From a checkpoint of a small self-supervised image encoder.
Model: 48-pixel images, arch resmlp, norm layernorm, activation quick_gelu, layers 8.
Rows from block 5, named by matrix and row number. Rows with one number belong to one neuron. Each number is 500 + 25 x the weight over its row's rms, rounded and kept within 0 to 999. All counts start at 0. Numbers have three digits each. After the name is the row's rms in percent of the matrix's.
# fc1: MLP up (model.blocks.5.mlp.fc1.weight, 3072x512), inputs 0-255
# fc2: MLP down (model.blocks.5.mlp.fc2.weight, 512x3072, transposed), outputs 0-255
fc1.846 098:428439500573500436500500500500500500500500500500551500500500543458500536540548500472549500500500500500500500449461545529500500500462500500436500500500431421500500500500534471417584500500500500500500500500500500500500500500558500500500500531500500500500500500500547540551500464557464500472500500532500446500500500464500500535500539500500454500543500531500500500500500465500500453500500473458500500500500544500568500441471543532500500500540500564500526500500500500500500500476500576500500500549436500449500500500500532500500500500535500500500500500500500500500500500539500500500466500500500500500500500500544500500500500533500500500500500527500500551500500538500436500500500500500500500500500500500500500500500500500500604500500500464500464500500500463500500500500500547
fc2.846 077:500500500500500500500500500500448500500500549500475500500500500550500500500500500500500500500500500500500500500500500500500500500542500500500500542500478438532580500452462500500407447465500500500500500500500500500500500500556500500500500500500500500500528500500500500442500457500500439500500500500543500500500500500500500542500500500500500500500500500500500500500500500500500500500500500500500500546500536500500500500500500500500500572500500521500500500500500500500500500500500423500500500500500500569500500500500500500500500546500500500500500500500554460500500500560500500500500500500500500562500500500465500500464500500433500500500453500500428500500500500500500468500500500480500456500500500500500500547500500456500500500500500500500500500500500525500476500500445500
fc1.847 093:500500500500500500529500500422500560426465500500463500450500500500500500407500439552446500500500500452500500471500538424500500464454500468500429500557500500500500559465500500500500500500500500500500460500500500448500500500462500500465500500500500500467500500500500500500560500500500500500500463500500500500525535439464538500500542500500500500500500500562500500500500449446500500575500500500500467500500500500500532430452500457500500500500500500500500458500500500500500500541500500500549547500500500500500500500447500446500540500500500500500500500500500500500500500500546500500500500500500500500475500529500500500500500500461500466500457500452500556462500500534500500537500450500500500534500500500443500541500500555500500500500500468500500500565500500500500500500500500
fc2.847 081:500500500500553500500500500500500558584500463500500453500500500500500500500500546500500500422500500449500500500500445458500500500500500500500500452500526500452500500597500500500500560500558500500500455555500500451500525500500500500500500500500460435500500500500500500500500517500500500500500471500500500525465500500565500447500500534500500500563500534500500500500500500500500500500483476500500539471500500500500500500500549500526530500500500500500500500500555500500500500558500500500500500551500500500500500500500500500500464500500500541500500500500500536500500500500500541578500500532500467500528500500500500500569556500536553565500500500500556468500500500500500500500456436500500540500500453438453500500592500500500451500500500500465500500500500500500500500500563500
fc1.848 102:500500500464500430500500500500500500500500500500500500474500500500500471500538448500427500500457552500557500500464543500500554500500500458453500500500467500581500500500500500500500500500472500500461500500500500464429500539500500500529500500500500500545500500469500500466553426500500500500500468500500536500500461500542500500500500500500500500500500454537500467500500500500500457500545500500500500461445500500541470500500538500500500551500500549434500500550500529465500500500537529500555500500500500500555500453500500559527500500500500500500500541561500565500470500500528415463500572500470500500530500500446500500463543500500500500500500500500500500500500455500461500500500500550500500500561500464535500536500537542500500500500500500500500500500500500500500542500500536
fc2.848 085:500459500500500500500500500500500500500450500500451500500500500500500500500407500500500500538533531500500500471541500563500500500487500500500572500500437456548500500500500500500500500500500500500500500441500500538500462500500500500500461500500563500528533500500511500500455500500500500516500500500500500500500500500500458545562500442500500551500500534500467564538500500424500500500500500500500465500500475500500470481500461568500457500500500500500500500500442542500561500500500500500533552500500500500556537500500580500500500544500500500500500500500500500500570431500500500500500500500500546500500500567500500432500500521437500500500500500500500500500525500500500500527500500454500500500500523574500500500500500500428558500500500500518500500500530500500500500598500558
fc1.849 105:500454500500500500500500566500500500525500500500500470500500468500500500463480500500533474500500543461500500452453500500465500574540469500500500500500500500539500500500500500500500458454500543468500534468500500529500421500536546500500500500530500500546544532500523452500500500500500500500581540500500500500460500453500500500561500500500500552500500500500543500500500500463500500500538531500500474500500500500500500500475500500500464500500473500500500529500529538500500530530500500464500500548500500500500500543500500500500500500500500500500500500500500500500500500500537449500451500454462500542415500500500500500500500553500500500500500500500466500578531500500477537533553500500500500500500500500535500500500500544500536500469500500459500554500500500500500500461464500
fc2.849 091:452500446530500500500500447526500472500500500535500500469500500548500500500451500500561461500500500500500572500540500500557500500500500500500550500442500500500500500500500500457524500500500500500500500500500435540500500466477500500500500500564500500521500500500500500500500500545500500500500500500557500500467500500500428523533500500500500500500524551500500500570500500452500500500500500500500466500500500500500500482500456500551500462500500556500500500500530500500529500478500500574500536500500500539500536500500544500525500500500571426500587500500500500565500500500500500500450500500500546441460500500549442500500500556500500500500500500500500500500536500441457500500500500500500500500500500500500500500500500500423471500500500500500500500500500500500500500563500500
fc1.850 108:500524582458500500500500500500500500535500454422500500500500500440500467500530500500500500500500500500500500569500500461553500500458500500500453500539500531500500500500500500540500500500500539500500500500452500466500500500500500500537500500500500471500474500462477500500500500500445500500500527500500500542528500500431535500500549548454456548500500463500500500546525500500500500500500533500500526500534476500530500500500500451466500537500500500500474500500500500531500500500500534500500500500545500500500500450500500542469500500500452544554500500500540534500500539554500500500500476500500500500500533500464500500500500479500500526500500475500500534500500457500541532500500500528500543500500500500531538500527500500500500500500538500500500473474535500500500500500500500
fc2.850 124:539516500500500550446500527500500514500500440454471469520500443463500519500454477540500500491500476500516488528500439500489500500539500500520477500500462525500500535500500500546456500500500526500500500514470467473531472500500500534500500500500478480481543475500500552477500500500500468534482536500500500500500500479458554500500500500549500500459467500479500500551439458452452522528500475521452500517500500454500500459432447462482500500464500500500500455500467543515500500500522500500500540480500500500500500432500467500486483550500500500500500534500545471500500500500544500558523500500500529500500500528462446500450500457500473500469476500458500500500469500500524500500456500448500500500474500537500500484528500464500500500464500500546500500516500500500500500520500500
fc1.851 097:500500500500500500551500500500500500500500465543460500500500500500553500500500500500500500530544500500500536500461500500500500500500500500463552500500422500500408500500464500455586500500465471569539500451547459500456500500500457500455500500574500500500500500538500541500469500543472500500548500500500551500546500454500500500551500500541500543500500500500500500500500468500500500578527471500500456500500551500500500500500451500500500500500500500500500444559500500500537500500500500533500565500500500500530500500500500500500500556500500454500500500603500500500500500522500500500447500500500547500500500500500529500468500500430500500500500462443500500447500500500465500546500530500500500500500500500500529500500500500500539500500537500538500500500500500500500500500500500
fc2.851 080:569500500500500500500500500500439500500500455500500500500481500500500500473500500500500552458500500540500500500500500500500500500500500500514500469500566429500551500500440500561500500500537500459500500549500500500500500500500500500500542500500500500500500500500500500454500500500500500500500562464479500573434500500522500500500500500500500500500500500500500500500500500500500500500500500500426500500500424500500537500500500500500500500500500500500500532433500500500500500500500500500500500500500500500500500470500500500574463500500500532500500500500542500500500419500500500537552546500500500565500500500551500543500500500500444522500500477500500500500464500500500557500500500500456414500500500500472500500500500500500432500500500500527500544562500500462500500500579500
fc1.852 103:465500562500500500500500500500500500500500500500478500500500500500500523500500500500455467538500529500500500500500500545458500528500500500500500500534555500531500500467500542500546554500500500500500500500466500500500464500575500460500500500500465500500544500500500500551500500500500532500559500531500500455500500460500500500500539500500500534500500440500500500500500461500500500500500500500537500500500500500500500500500500500542500463500474500447451500548500434500500500500500500500530500500500500500500500465500500500500569500532500462463570500529500500500500500532500500454455500444531500542454500500500478500500444500468500500500500500500500500500500500448418500500550563478500500500439537500500500500500500567469500532500440500500500500500500500500461500500500500
fc2.852 105:500500500500541500500500453500500500500482467500500500500449542500467500426500500500500500500500500500500500500500500469500500500464500500500500500534500500500443526500450500500500500500500500500500500530500558500500532500455546500500500466448500500500500529500557451500545500450500530500500500455428500500500500500546449447500500500500500500500458500500500500500539569500500500500500539438500500500500500541443541500587553500500500500500500500500500570455500500500500557500500500443519500552443500500500500500500465500500450500500500565500500500500500546500456500425500500500500500500569500500500500500500500500500500565500475548607500500500537500500500500547479540500500500500500500500500500500500500500500500564500500500500500552541500500500523500500500500500500500
fc1.853 102:445500500500500469500500500500500500500500500500500500457500500500540500500500500500500500547500531500500500423500500572500500547500500500436500500500523444535500456500500539500524500500500467436500451442500500500500500500564500500500500500500500570500500500500500500500447500500500500546540500500573500500533471500558463537500500500500500500444500433500500500500500500500500500500525500500500500461452540500548500557500457500458500500500500500500500500584542500500452500500466500500500500500500500500500500462500500500500554500500537443500546455500500500500500500452500500500455500540500500500500500500500500500473500500470544500500500500500500500500500500500500500500500500500500500500500500500500500444500500541461500525500462463500528542500528527500500500500500500
fc2.853 100:553500466564500500500500500452461500500500500500500474500500500459478476500500500500500500500500500500453500500523500500500500500500560460500500429500545476500500500500500500553478500434531500500500500500500500500500500500500500500500500500500500500500500500549500500500500500500545500452500521465500500550500500500500500500500459500500500500540500531500500500500500500500500468500500500500447559551500457440500500434500500500500500500500500500500500500450500554500556500550500472500500500500500500500548500442528500500545500532500500500500500500500500463500500500500500500500546500500559500500500500500500500553500500500500427500500500447500500500532500479500500500500500500500500500424500500500500452541500478451500461476500559500500500537561500500500500500500573500
fc1.854 097:459500500467500500500500500500500500535500454541438500500500500500500500469500500500500500500500500451500500553469531500500500500500500455500500534468500500500500563500441552500500500500467500500451500500544465500545500451500500500462500500542455500453500500500500500500542500500500539500500500448540500500500500541500500546500500553466500500437500500500500500500500500500533500541546500500500500500500534547500500500500500500570500500500500500500500500535500500444500469555468500547500500500500500500500500500464437500459500555500500460500558467500500500556500500500500500500465500500500500558447500445500500500463472500500500500500464500500500542500500500500500500500500500500432500500532572459500500500535539500500500573500500500500530463548500557500500451474535500
fc2.854 081:500500500500519500500500500500500500500545500500500500470500500500500431500500500430500500500500500500500540500500500500500455500500500500500552448500500500500500500500472500500500500451500458561500500533500555500500500500481500500500500500500500500500500500500500456547536500500500500500500500500482414500500500473544500500500500457500451500500500556545500500500552500500500500467500500500500500500500450500500500500567565500500500500500500483500428500472500500500500500500457500500446500500546500500500500500500544470544500500452500500500500456456500423500500459500500557500462500537500500500500500500535500500500500548500500500547500461500474500500500500500500500456500500545500500500500456418500500500532500552500475500500500500500500500500447434500500500500556500
fc1.855 089:434500549500453500500500467500470500500500555500500500500500570500500500500500538500500500500541500440500500500500500500500543500459551500500500500500500537500548500434463467407542500465500500500591500500500500538500500536500500500500500500500500500457500500500456500500500438567500539500500500500446467500500500500500500500500500500500500454526500536500500500500532500555500500500500500500500500500526500500559500500500500500539500466500500500500500500500500500500500500536500500500446500500500446500500500500456539500537570500540452535500542500500500500500500500500500500500500500530500538500531500500500500500500451467500500500500500500500500463452540539500500456456500531500500500500500469500463596537500500500500500500500500539500500500500500500500500500500448500
fc2.855 070:500500500573500500561500500500500500540500500500537500500500500500476500453500544500500500500444500500500500500500500437500500452500500500500443445500500500475500500500500548500500500500555500500454500500500531500454521500500500500500500500500500500500500500453553500500500550500500500500500500442500537500533479528544459500463500500500500500566500500500500459500534500500500500462449500500500500500500459500457500500500500500500585500500500500453500500500573420500500534500560583500539500582447500500500552500500434500500500474500500500500500500500500584500500500500477500500500500500537458500500540467500500500500500500500500598554500500500500500456500500500463500474500415500500500500500500500500500526500500500500456500520500500500500500538500500500500526500471500
fc1.856 103:500469450471500500540500500500500547500500500500500500461533500500500465543561500466500500547500533469440500456500500500543536500500500500500500500500459500500500558500545500500500500458500500438500500500500500500500500537573500500500500500500455500546545500500442500552500500500500500500500500532581531500565500539500500500500500500500457500500532500543463500500538500582500500524534466500500500455500500454500500500500448469500471545500500500500500437500500455500465467500500500500500500500500500500500500500540452500533500500500500462500500458500500538554500561500500500500500421500500500476500500500500500500500453500500500466500500500500500469500544474500500500500500540500500500500468500500500500500500500531500578500449500500529548500500500466500543500500500500
fc2.856 116:500471515500500500500500500533500533411487538500500500535500500500552500500538525500500500500500500543500500500500500500467528521444500532500500472500515500500500500500500500500517456500528500500500562500500539500500500500500500500500527468454575500453533500500533466500521500500558467500500480539500500500500500500477500500500500500500500500500462500460500500500500500500500444500500500500500500500537457500500500500542523500500500500563500420537500512441500562500500523461500500466500500500500500500500500500483529500500500500500500526500500500500470500446500500500500525500551500500500522500529525500500537500500500500500443510500556522456500500500527500500500567473534543500458478500500500500560500500407465456500500464500524500500500500456500500500481471500524500
fc1.857 101:470500460500531500533500500500529500500437467500500526500500455500560471500500500500500500500462500500500458500500500396562500500563453500500500500442452500500500500500500463500544500500500449528457500500458500500471500500470528500500532500500539500438500562500500538500500549526500500566450500556500500465542500456500500500500539467500500500470500500500474500582500500500552476500500500457500500500500500500500544500500445454500500500500467500500500500500500500500500500452541500500500500551439500500500500500472466533500500500500500529468500530500454549550471538542534500500500500500500500438500500469500500450500500500500500500500500500500533455465500500500470464548500500546500500500529500500500551500500500530500500500500500500500500500500523500500500500466500500
fc2.857 095:500500500500500500537451546554464500500500500500500500500500491500477472543500528500500547500500500500550500500500500550500449500553500500549458500500500500500532448500546471500434519500461500500500500500449500500500500500536500500500500500454500500500544447500444471500478460500500500500476571500500500500500500526500500474500527567500500500500500500448500533457500500563500500452462500530500500500500500552500500500500500500467519500500500500500500500500500500500500456535500441500500500463500500500500500500527577510433500500525480500465458500500500528500500500500461500500500487500500500500500500500484528500500500473500500500500459500500500500500428500500528500520500557542545516500500500500500500522500500500500549462475500500500500500500500500500500500480500442
fc1.858 096:500551548500500500533530537454500500500500437530477500500500460500500500500500466537500500500500500466500465500500500528442500500500542535457500543500500500500500500500500500466466500500463500500500542500500461500500457542500500500500500500543589500500500500500500555500531500500500457467570500500500536541500447500449500536536535500500500500500500500500500500500500459500443500500537442538439500500550526438500500500447500500500500500457500500500539469500500500500500454500500541500500533500500500500500500500500500500500500549500500500538540500543500500500500500500557500500500500500500572500455500531460500500500456500500500465500500500500500500500500500469458500500500500500472500500447500500543500500500500500500500500500425441500454500500500500500500500500500500
fc2.858 088:500544500500500500500500459500436500500500500500500465475500500500500500457500500481500500500500500522500500500500500500500500500550500500500500500532500500500523500500458500551477500500500500500500545550500527500500500532475500500527500500500500500500500500450500500500575500465500500474500500464451500571426500500530500500500456500500500500554500522500500500500500552500500500484500500458500443500500500545477569500542535500500500500500500500464500586443462500532500524568456476474532500500500500500500500500500500475500451525500500546500445500500541500544461436500500500500560543500500500545500500443500500500500500500500468528587500500519500500500455500500552500563500500538482440500500500500475500500500500500500476500500500500500500500551500500444500500500500500
fc1.859 096:500544545500500535500500500463500531500500500442500500500558463500500500500500462456457500500500500500540546500500500500500500500445500461464500500500447500500500460500500500500500500534469500500500500500500465500536430500500500500500500500500500500500500500500500464500500500500500500500473500500500500466500500500500500500573500500500454562458500500500500500500443500452500500500500528500500500500500500500427545500463500500500457500500464500500500500562500500500500500452500562500500500449500500500500500500500500500500529534500500500500500554529549500444500448500539500462420557500500545500470500500500500500500500500500500500439500457500537563452500500500500527545500500500500531500500500500500462500500500500463532500500500500500500500500500500465526500500449500
fc2.859 095:500541500500500500500500500500459500550500432500442500500500483500500500469500500500500500500471500500500531544500500500523453500500500447500500500500500500542519539500465500565500500500500564555500500500500500500500500500500500500500500523500488500500467500500500500500500500500463437523500500439500491573437500434535500500524457500538500500526500500500500500533500500453500500500536432500500500500461500500500500500500500500543429500469500500457500500466500500500543500603529500500500500500500500500500500468500475500500500574500500500500500582500500500530500424500500520529477500500544500532430480500500500500500500500500500500500500465500500500500500455500500500572500500500500500500500500500469500529555528500476454555500546500500500500527500500452500500532533542
fc1.860 099:500500467412500500500500543500453500500500500500500500500437448500500500466500500500559458528500500500533430439500500500500500500500500500500457553500500457527531500500500500464500452500500500500500450500421466500500500500530500500538500500574500559500466536469534500500500500545500500500500500500500545500500500500471500543500541500500546527476567500500500500469500500527538500542466500500500500500500500500500500500500538500500470542500570500500500500500500500559500500526500435546555500544500500538500500500500500557500500538462500552500539500500557542500500500500500458455500528500500500500500500452500500500548460500500524500500500500543500500459500449500563500500500454455500500500500524538500500500500500500500540500454500500500529500500500463500500500500500500
fc2.860 093:500500455567500500556500453500534500548500500500500436567557500500500527500500523500500463500500463423500500500500500453500500468500500531521500469500500500439500500579535500500500538500500500500500465500500500500500500461500500526500500500571436464500459500500500500500459500550500544549483500528554500464500500500548462466465500500500500500500500500500500442500500500500500462500441500500552500500500500444500500464500500500544570500500500500534500500559557500500500500500500500500500500500500500500500568542522500500500500457500500500500500500500467500500500523500454500500467452500500461500540500500500500500562500500500562500500500500500545500459500550500500477500500500500569536445500500500500500500500500500500500405500432500402500425500500500551500550500500420
fc1.861 096:500500500500500500500500500500500500500500500457500500500500500500500467500500527500500530500500500500500500500437447470500466500500500471500500500500500500500500500500500500500500500457441500500500500500500466500500500500500500537500500500544454500500500559500500559530500500469500547500500500500500468500500500500500500500541500464500500500500456444573500540500500455500500531500500500539500500500529500553500463500446500500471454500500463561470465426500500455500464500500500500500500500500553469525500500500533500500500469500537471500500500500500500500570443500500500500500500500457500500500463419500454457500443500500500535500467500459565500459500500462500457500500500500500462536500500500500500500454546472500500500500500500500500500500500419500544500532500500500
fc2.861 087:500542500467485500500500500500559500500456500533500500500474553500500500500500500500500523500500500530500500500500500500500500529465551500500500463500553500500500465500547500500500500500500500500585525500500500468500500500471464500500500461500556452500500500556500468500467500500530500429525500545433500500500500500500500481464465500500466500500500553500500573500500500500500500500532462500451500500500464500500500500500500587534522441527500447548500500472451543500500532500464532467520500500500500500500500500500565474457500500528450500500500500500476500500500500500500500500500500500500500500500532559540500500500500545500500500500555500500539468533500500500500542500500500530500539500452500500538500500500480500500500500500500500500500500500500463500480473500585541
fc1.862 108:500500500500435544441469526500500500500500464500500500500549500500540500500500500500527500461464500500566562500456500560500500500500500467468500500500500476524397500574500500536500500500500500553500500500500500500549500500500500500500500500500500461500553500537500500536500500500461466500468500500500459500425500500500500463500500500471438523500532549500500500500500500500418500531500500500466500500500500469500500500500500500500436500500500500541500500500500500500500460470500500468526500500500500500500533500500454500500500538534500500500500500500500500500538433541500500500500500500536530458500500500500500500500500500467500500500500469435588464539500500500540500543500500500500470500436500524500500500500500500468500500500536452533459500470500467500500500500500522
fc2.862 115:500500500553543476525500500500500544553521500500545500500529535500500500500500550500466445452500500500500500500537465412500528452500523500500500500500500532431500500531500500500500500478524500500500465500500537500456528463465500476500500500500500500500454521465500465500500547500500500500500470500500500478535500546522500451500500500500500500537500500500500422500556500527500485500500535500500500470500500500500500543526500442500556500500500500500488469500524500500500500500500500500457500517500500424500541544500407500500500441500500500500456474500471500500475534500500500536500469544469443500540500500500500500572534500563544566500500500500500472462500500521500500468449475548539542500500500458500500500500500500519500500528434500443500454539500500529500500500500445
fc1.863 091:500500500500500500555441500538535500530465500500500500500500500500500528500465432500500533500464500443500500500500500541473500500500500538500500500533500500500500462500500500500500531465530500539538500500500500500451500500500500466500500500500500500535500500500500500500500500500500500500568500500541500500500500500500500536500539548500500500500546500500500500500500500500551500543500447500466500500500457500542500500500500500466500535500452472500500500533500462500500435500543500500500545500500500500500500500500470500500500464500500500500500500500590534531500500580500500500500500467500500500500538500500441447461500500500500538500500500462500560500500536500500500500500467500538500565500500500540553500500568500500500563500500439500500500500500500500500443534500500
fc2.863 072:427500500500500500500500500440445500500500500500500500578500442486500500539473500500500500500500500500500500500500548500500548500500500439500500545500500500500500561500500500500500500447500500500500500426500500500500500500530500500500500500500452551500500500500500500500500459500500500562500500500564443500500500500500540595500500500551500428500500451500500480461500469500500500500575500548541439500500555459500500500469500500500500500500500500500500500500540500454500500500541500541448500500500500500554500500500500500500500500500500465500544500500500444500500500536500500500500500500500500500500500451447500500500500436500500500500500500500500500500500423500500500500500500500500500468546500500500500500500500500500500482500558500500500574500500500500500500500451442
fc1.864 113:461441500500500500500500442500500500500500500543500500404500500500530500500500500500500500500500500500416500500454500500577500500445500500435500500500500543500500562500500500500500500465470538500500500500500500533500500500500540500500500449458500500500500475527500500500500500559500539500500428500500500500544500500541437500458500500500500500566500552500500500452500461500500500500500475500560500454500500500500500500477500500567500500500545500500500500500500500500500481500500500500500500577500500523466500552468500500500573500500542500500500500500500500544500472434500500462410500500574500500500500455500500500500500500500537500550500471500500500500584500500500467500539500558500535525500460500424500500471500500500500500500500500441500500500500500500500474500441463
fc2.864 154:500500500429500463500436559500500500470452500508470500477500500500470500500500463500500551500554500500500465500473500500436500500500500470500500537538500500550500450500500500500500500500500500481500500500500500500500410544500500500500500500500552500572500500500500500472500500500500536500500500500500500500500500500500500500525500500500500586467500500500500516500455500500500542516500500500500500500500524500500500477451500473500451500500453500500513500500443500500500500500500457500529500500500465542500456425500553500423500578500500500500500500570542500500500500524585437500500532500500545500500500500500458438500500500438455500500500500500500500500428473500583540500519500500466500544500500533500500500500500500500500500390500500545500540500500500482500500500500561
fc1.865 099:500459500500500500500500500528454500500500500500388550539543530500500500500500500500473500471552500500500500500500500500464500500500500500530455500500437500500452469500537500538500466559500500432500500500524500534500473500500500500435466536500500500500551468500500500500500529500468543500500537542536500500500500500500500544500500500473500547500500500500453500466500500533500500548500500539500529524500564500500455465500500500500500461500500500537542500500449500444526500500544500538500532500500500500500545472534500500538552552500500500500500457500529500500500455583500460500500500500500534500500500500524500500500500454450500500500500539500539500500482500500500530537500500500456500475500473500500500500500553500500500500462448459500500537500500542500500500550500500
fc2.865 088:500464500542519500500500453500500500500478500551546500500500500500528500447500556500500500500500500500500500500500500500542545441500537500449512453500500500433500500533500532500568500500500500500500500500500500500500562468467500500500500500500500466500476500500558500500500500536500500500500447500500500522500473500500434500500500500500500500500500500500500500500500500500500500470500500451500500500500470458500500500536500500531588500500500500500500500500500425500500543462500578500500500500500528500500532500551500500549500423500500533500500500500500500500500549481454500500500500500543500500541500500526500551500500500500500555529500500500530437500550500500445500469500454500500535454500500500449500551467465500500462500500500500500471500518553473500500500500500500
fc1.866 095:500500500500500500500478500500500532500430500554500500443500454500537500500500500500500500536500560418500500500500500500500500500463475500445500523500456500500500500500500500500541540500500500500500500500500500500500500461558538500438500526500500500500535546500500500500535471561500500500500500500500500500500500500476500550550500500500563536500500500545500500500500500500500500500564500500500500500500500500444500500500500500500500464500500459500437540500500536500500500500553500500500500500538500500500500500500500543500500500500500500543500500528500544500500460500500454500500500500500500547433537500500500566500452545500500500500500462500500572461500500565500500536528539500500570500500500500500525500452500500464500500500463500544578500473537546500500530500500543
fc2.866 075:500500500500500500500560500500500500500500500500553500500500500500500563500500500500500500462500500500500500500539468500500617500500500500500573500500500472451500500500500500500500439500500500500500500500500500500500579500500583500500500500500500597500452500500500500500500500567500500500432500500575500535500500500559500500500500500500518430500500500500500500500500500500500404500464500500500500469500500500561500468500500500583500538500500500500500500500560500500500500500500500500500500500447500500500500500500500500555500500500608500500500548500500531500500500500500500500500500500500462500500500500500500500475500500500500500500500500453500500500559500500433500500500404500558500500500500500500500500500500500500464500500500500500500500500563500500500554500417500
fc1.867 105:500500443500500500500475470445500500500500456500545500500500470500500500500500533500500437500500536500500540540500500500500533500500500500500500500500500500500500500462472463500500540500500500526467458500500500500500500500500458500500541500550500500500500500467500500500462500500500500500424500556500500422500552500500500500500460450547500500500529500500500462541500500500500500500500500500500448500500500500547500500446458500500500530461500536500460451554500446447467467500548532500500528500462500500500540540530456500456536500500500500500500500500500500500500500547500544572500453500500500500500500500455500449466427500500500500500500500538500500500500467500500500457500467500500500500462541420500500448500500545500500537500500500500500500500500500532549500474500500
fc2.867 136:500484500500470500541500548514500500440500567433500500545525500500543454567500500500500500517500500500500500500500500500433500535500500526500500500500500480500500445500529481500500500500500500500500533476500519500562500500546500500500500500500544533500540500550500500500500500500549500518500500527500500467500500500425500500500536500500500500475500483451500500500500500500500484500500500567500500500500500500532464500500500500455513539538529462541500500500500561500500500500500500535500500444500552500500500500500551521450500500500500500500525500500473500500500500527473500473535500500458500500500500500500544500500481463500500450467500500500500538500500500500500500500500561500500500500459527538590473459470500454500568459500500500500459500465500500555500500500500464
fc1.868 098:473456500452541500441500500446500500500500500548500530462436500500500500432500500542500500500500500500500500500500500500464500560500500431500500500500500500474500474500500500500500465535500500534531437500468500573500448541500500500500500500500537500500500500500464443436500500533500464500500500533500500500500539421500500500500500537461500555462570500500473500500500500545548500500586538500500469500500453500541500500500500500500500500500500547441500500538500439465537500500545500500561500500452500500500450460500500500500544500454530500500534500500500500545500500500500500546431500500500500500458543500500500500500459500500558500500500500500474500544500500500450474500575500500500524500500500500500500425460500500560500500500500457500500500500500500500500500500500500
fc2.868 061:500500500575500500500500500500500500565500500500543500500500500500500500500500500500500500500500500500500500500500500500500500500500500500500500500500500500500500500500464500500500500500500500500500500517500500500500500500500500500500500500500408500500500500500500500500500500500500500500500500500500500500516500500500500500500500500500542500566500500500500500610500500500399500378500500500500500500500500410500500500433500500500500510500500611452500500500500500500500549500500500500500555500442500500500500500500486500500500500500500500500500500500500544500500500500500500500500500500500500500500500500500500500441500500500500500500500500500500500500500500500500500500500500500500500500500500500500500500563445500400500500500500500524500500500500500500500500500500500
fc1.869 110:500500537500456449500464500430500500446500500500500544500447500470500500530500500500500500500500470464500433500440500500500537500500500500470454535551500500500500500500500500500532529500500500500449500476500500500469500500500500500500500500460500500522500500450500500500531500456472500559564534500500474462500538455500480500500500500500500500500500500532500447500551467500500500536535500500531466440500500551545531500448500500500500500500500472500500437500500500500500500455567529500534500500471466469500500500500500528500457471500436474500533500500500500456500500530570450500500500500500530500500500466500529449500500500474500500500436464500500500500526536500500539500500500561500465528500500500500500500500527500500500500500536500500500500500500546500500500500500500
fc2.869 120:475500500500500500500500500500500447500479542500500500500500500482526500541500500500546500555500525535549500478532533557500500544531473500500500520500478470538500500456500478500500500500447500500500500435500500550500476477547500500468500500500544565500527500531518500468500450533471457526500536500500500467500500500451500522525531479500500500460486461475454555500468500500500500500500500525500455550465500475500500500500500552500500500500556460500500535500500500456532500500500500526500500468516547549500500500468557520477550507500500453500500500500500500500500500500465500440500500440500500500463500500471500500448467500433534500500500500500500500500500500500500500513541500456500500500500551540548500500500550500500532500500541457500500500455500500529500500500473500
fc1.870 101:429500537500500500500565500500470469438500500500500547456500546500500500464500459500500500500500532500542500500500500565500500500500447446500500500500455500579464500500500537554571500500500500440500500500500500500532500528500500464500500500500469500500546500500559457500559542454500549500557468500500500500500500442438500555500500500476500466500500500531533500500500463500500500500537580537500500500449500500500500543500500500500474500500500500454500461500500500500500465500500500500500500546500500500464500500500500500500500500500500465542500500500546500548500456500500451500500500500500500500451500421500446500500533526500500500500440500500500500500500530547500536500500500500500500500552470500452531456500500500500500537500500500536543468500500500500500500535500500
fc2.870 099:430500500500500500500500500500500472521500500538500532500500500471553433500500500471525500531471553500478585500500500500559500500500543457500576500465500500548500500500500500443500500500500500538500500474533500500500500500500500500500500500541500500500500500552500500500500500541500470500500457500500432500500500500534458500500488465558452500500500500500500521500551500500500457500554440500539500500500500500500500500500500544553500500500500500500430500500500500429547500500500500500500500500555543500500500500500500500524545500500500439531537500500454500500500455545500579500449500500529500500439500500500500500477500500500500500500543467500500468500558500466452500500500500500500500500500500500500500522500500500466500500500544500500559500500461463500500500500543500
fc1.871 100:500500500500500500500500500542500500500500500500500500500500500500567500542500500556546469500500455500469500500542500500500500500500500500500500557538500500564500500500500500500500500500453500449529500500459465500563444500500500562500500500500542500500500500500500500500500500500442500528500500500500500500500500441443500500500500500500500526473541446500457500500461500500500500500500500539461500459500500463538500500457500500500458500500462500453500500500500542500500461500500454535500500457464500500500543500500461542500500500500500500470463538533500500500500500500500500467500500500500500500500500462429500500500500500472566459436500500500500500500500500453500500545500500451500559500500500444500500500500500500500567500500500500542500500459500536500500500543500543
fc2.871 108:454444480540500440536500500500500500450500500500500500477500550500500500500500500500556452500525500442500500446500500500523500500500500540500566500500500500500432500500500500500500478500500500500500500500500500500500500500500541500500531500549500500500500558500500500556500575500544574500500434500556500428538500500500500500500500500500500458458584500538500483500500500500500500500500533500548500444454500500500500500500500500500500500500535500500500500560500500500500500438500500500500500500461500500455500563500500476541543500448500469500553500500500500540465500500500500500473500500500455500500500500533429541500452500544500500534500543500500553500553543500437481500500500500500526500500478463500500447433478561500500500500447500500500500500500500550500541500500500
fc1.872 096:500500500500500500500500537500500500500500500500500500549500442531500461586500500500500500500500500500500461500530500500500500564500559500537500500500449500500500500539500500535500500500500500500500500500500500500500500500546500530536570500500500500500567500500500465500500500500500500500462500500500541444500500500472500500500458500500500500500500500500462500540500500546463500500441500500500500500500470500500548500500549476500500527500500500500500500453500562500500465500536500500500500500500500500500500500536500500500500528500574500500500500500500500500500500500532500464500500532500543536466500500500500500500463500471500500500572500500537500500500500500500500500500500500500500500500500436500500500500500500500500500500536500534500500500440500500535500500551500
fc2.872 115:520500452500500500500500534500500534468528500482500500548522500500500500500500500500500500476500471500500453500500500482462500479535500500500459500500500500476500470500500500500459449534500465436500500500516523500500500500476500500500523500500500500500500500524500467500500532500546527500479500500535476449549500500475533500500500500542500500462450500526524450471509463500534478500500565529500552500500500500500464524500500433431500564500531469500500457535474500500500458460467457473434454463474500470500500500550465500500472500460526500500500500481500500467500500500532479530528477540447485467532500500500469500545525457526463500500500500500459500500480500500500500446474500520500500500532500500500500440455452500500541500463500542500534500500475500547500500500500461